Weights of a small image captioner.
Training: muon at rate 0.011, 12600 steps, batches of 128.
Data: trained on larger renderings of crowded toy scenes, 17.8 epochs.
Rows from block 4 of the image encoder, named by matrix and row number. Each number is 50 + 10 x the weight over its row's rms, rounded and kept within 0 to 99. All counts start at 0. After the name is the row's rms in percent of the matrix's.
# c3: 3x3 conv (encoder.blocks.4.c3.weight, 112x112x3x3), inputs 30-39, a 3x3 kernel for each
c3.14 100:58 49 40 45 40 39 46 42 37 46 47 34 61 72 35 53 62 39 43 36 44 47 50 61 52 48 56 41 48 51 53 48 30 30 47 51 57 47 57 55 49 54 44 43 63 63 74 67 52 54 65 56 44 72 43 57 49 48 51 58 45 49 58 43 55 63 50 57 52 46 38 52 43 53 42 53 41 43 48 50 62 55 41 35 52 43 53 62 57 55
c3.15 101:64 55 50 71 60 49 50 40 43 54 43 47 56 46 45 58 43 41 53 46 51 58 54 51 59 59 50 41 49 41 39 37 40 44 41 46 28 31 45 52 40 49 55 30 36 45 46 32 58 50 39 58 53 54 36 43 51 50 43 58 41 36 43 44 58 55 47 54 54 44 53 46 44 38 37 66 57 39 51 65 36 55 51 44 52 49 52 62 57 49
c3.16 100:49 24 31 51 32 36 60 49 39 38 43 50 46 50 58 40 55 62 45 51 50 42 60 40 51 47 43 69 75 68 58 53 69 51 38 55 38 44 49 37 41 43 57 57 56 50 56 58 55 40 42 53 44 45 41 44 46 54 57 57 44 58 55 42 45 38 52 56 49 65 60 51 53 49 37 47 47 50 65 78 72 42 31 39 45 51 54 51 55 57
c3.17 096:50 59 46 48 60 58 36 40 33 42 53 54 30 53 54 49 51 48 48 49 56 54 53 48 49 49 47 40 46 54 45 52 62 25 46 56 53 46 43 58 69 42 57 71 50 51 64 57 68 58 48 60 59 59 36 40 44 53 42 36 53 29 45 53 51 52 62 57 44 50 54 36 27 52 50 46 50 39 36 30 27 40 45 47 43 50 47 44 45 43
c3.18 105:61 32 23 49 37 29 49 43 43 55 54 64 52 48 58 55 44 36 55 46 49 49 47 46 61 55 51 57 80 67 40 49 46 31 73 53 50 48 40 53 26 46 50 31 55 51 47 52 34 44 42 51 35 44 50 46 51 49 44 51 49 46 56 46 49 52 76 61 46 73 58 50 50 46 48 56 50 47 46 64 49 54 47 52 39 49 61 65 79 52
c3.19 103:31 27 47 38 52 40 49 40 46 53 44 44 49 51 45 56 51 41 48 49 45 47 56 55 58 64 44 39 48 55 37 72 63 39 59 49 40 46 45 60 47 50 62 63 53 54 44 37 50 51 45 44 48 59 45 41 61 53 51 55 53 43 53 48 49 51 50 48 37 47 34 44 44 86 78 52 56 57 52 36 42 60 42 45 44 66 57 49 67 48
c3.20 106:47 59 55 58 54 48 55 56 23 58 47 57 44 55 57 58 52 47 53 57 49 48 48 48 49 33 46 43 44 46 52 53 49 28 41 44 46 49 60 54 44 39 49 50 44 42 52 49 48 45 45 51 50 40 46 46 49 50 43 58 52 39 42 49 50 48 48 53 52 57 53 51 34 36 45 38 50 61 55 54 48 50 45 41 49 40 38 46 47 41
c3.21 099:34 39 61 51 61 73 32 38 45 61 40 30 48 37 36 40 32 48 55 43 52 52 54 44 49 55 50 48 41 43 46 55 48 35 54 43 35 43 41 20 36 24 45 50 36 45 67 68 55 49 51 53 42 56 50 47 57 52 41 43 48 44 48 57 51 60 54 49 49 59 56 47 55 40 30 64 60 47 45 51 32 42 44 45 51 53 45 67 69 63
c3.22 106:42 51 52 47 55 27 56 44 46 48 44 46 46 49 49 60 54 37 37 55 52 51 60 56 46 41 40 49 35 36 45 58 40 45 63 58 58 57 51 53 53 56 56 50 47 55 60 48 53 44 48 53 50 48 45 50 38 57 62 45 63 54 51 43 43 48 49 44 56 44 36 50 49 50 57 60 53 43 62 38 39 48 39 50 42 48 47 37 47 45
c3.23 115:48 74 49 44 58 36 39 39 42 62 57 41 53 50 39 56 45 34 51 53 47 57 61 46 57 72 51 50 54 61 50 44 40 63 55 66 51 62 55 42 46 55 49 35 34 54 40 64 50 51 64 50 48 52 47 44 56 43 51 56 49 43 53 58 44 46 55 65 41 63 72 42 48 49 43 56 48 50 53 59 66 58 47 47 46 41 44 62 60 60
c3.24 107:50 35 42 55 57 47 53 53 32 46 57 55 49 50 57 44 49 50 52 42 43 53 51 53 52 53 52 51 57 56 34 49 52 42 56 39 49 50 61 52 44 47 53 43 61 55 48 53 57 49 42 64 53 48 46 50 43 47 52 53 51 66 62 51 49 49 49 48 59 46 45 67 50 49 52 45 54 70 45 47 54 49 52 57 56 54 58 50 54 36
c3.25 095:57 49 39 46 62 41 43 68 61 57 65 54 63 50 54 67 55 58 38 37 39 42 42 40 36 30 44 53 48 47 61 50 54 52 38 47 51 44 51 56 50 48 55 43 38 34 48 49 43 42 55 55 55 48 47 47 46 63 65 46 62 51 35 47 46 56 38 40 47 32 47 49 41 47 49 36 60 35 37 44 49 48 43 47 48 50 53 64 81 57
c3.26 094:43 51 36 53 57 42 54 66 57 55 57 62 50 49 55 54 38 41 57 56 49 57 51 50 48 42 36 39 36 59 38 37 58 35 51 68 54 56 48 43 50 47 37 40 48 65 54 54 54 55 59 38 39 43 54 54 52 51 47 58 52 38 66 51 48 52 43 47 52 44 46 53 53 48 66 48 51 68 60 47 58 49 53 45 54 53 41 47 57 53
c3.27 097:53 56 55 46 51 45 62 50 45 38 56 56 57 65 53 40 40 49 45 56 60 65 66 51 60 64 39 64 42 40 55 49 45 42 46 42 38 44 37 52 60 47 51 64 43 40 37 38 57 48 54 48 55 51 59 47 53 54 43 44 30 38 62 51 43 46 55 67 50 57 74 51 50 44 49 37 48 50 44 53 41 59 49 40 44 61 49 47 39 42
c3.28 093:47 54 47 29 46 37 33 49 29 42 45 54 54 49 51 68 62 50 47 56 57 56 52 47 52 55 51 45 48 37 59 42 57 53 44 49 40 51 45 42 60 62 46 83 72 60 65 58 40 52 48 42 53 51 38 46 55 44 50 57 51 45 49 42 50 48 39 61 54 41 62 45 59 52 46 59 58 39 54 66 44 54 33 45 53 40 47 45 35 46
c3.29 110:41 55 59 35 61 49 49 40 69 57 34 48 56 65 45 36 36 54 49 45 52 60 50 50 54 55 47 48 39 33 48 48 34 54 36 48 48 44 42 54 58 66 52 51 55 51 68 62 65 54 62 44 43 67 49 46 34 48 48 48 60 65 43 48 57 56 52 48 46 53 52 58 50 52 61 55 38 47 57 60 37 45 44 44 42 46 52 48 45 51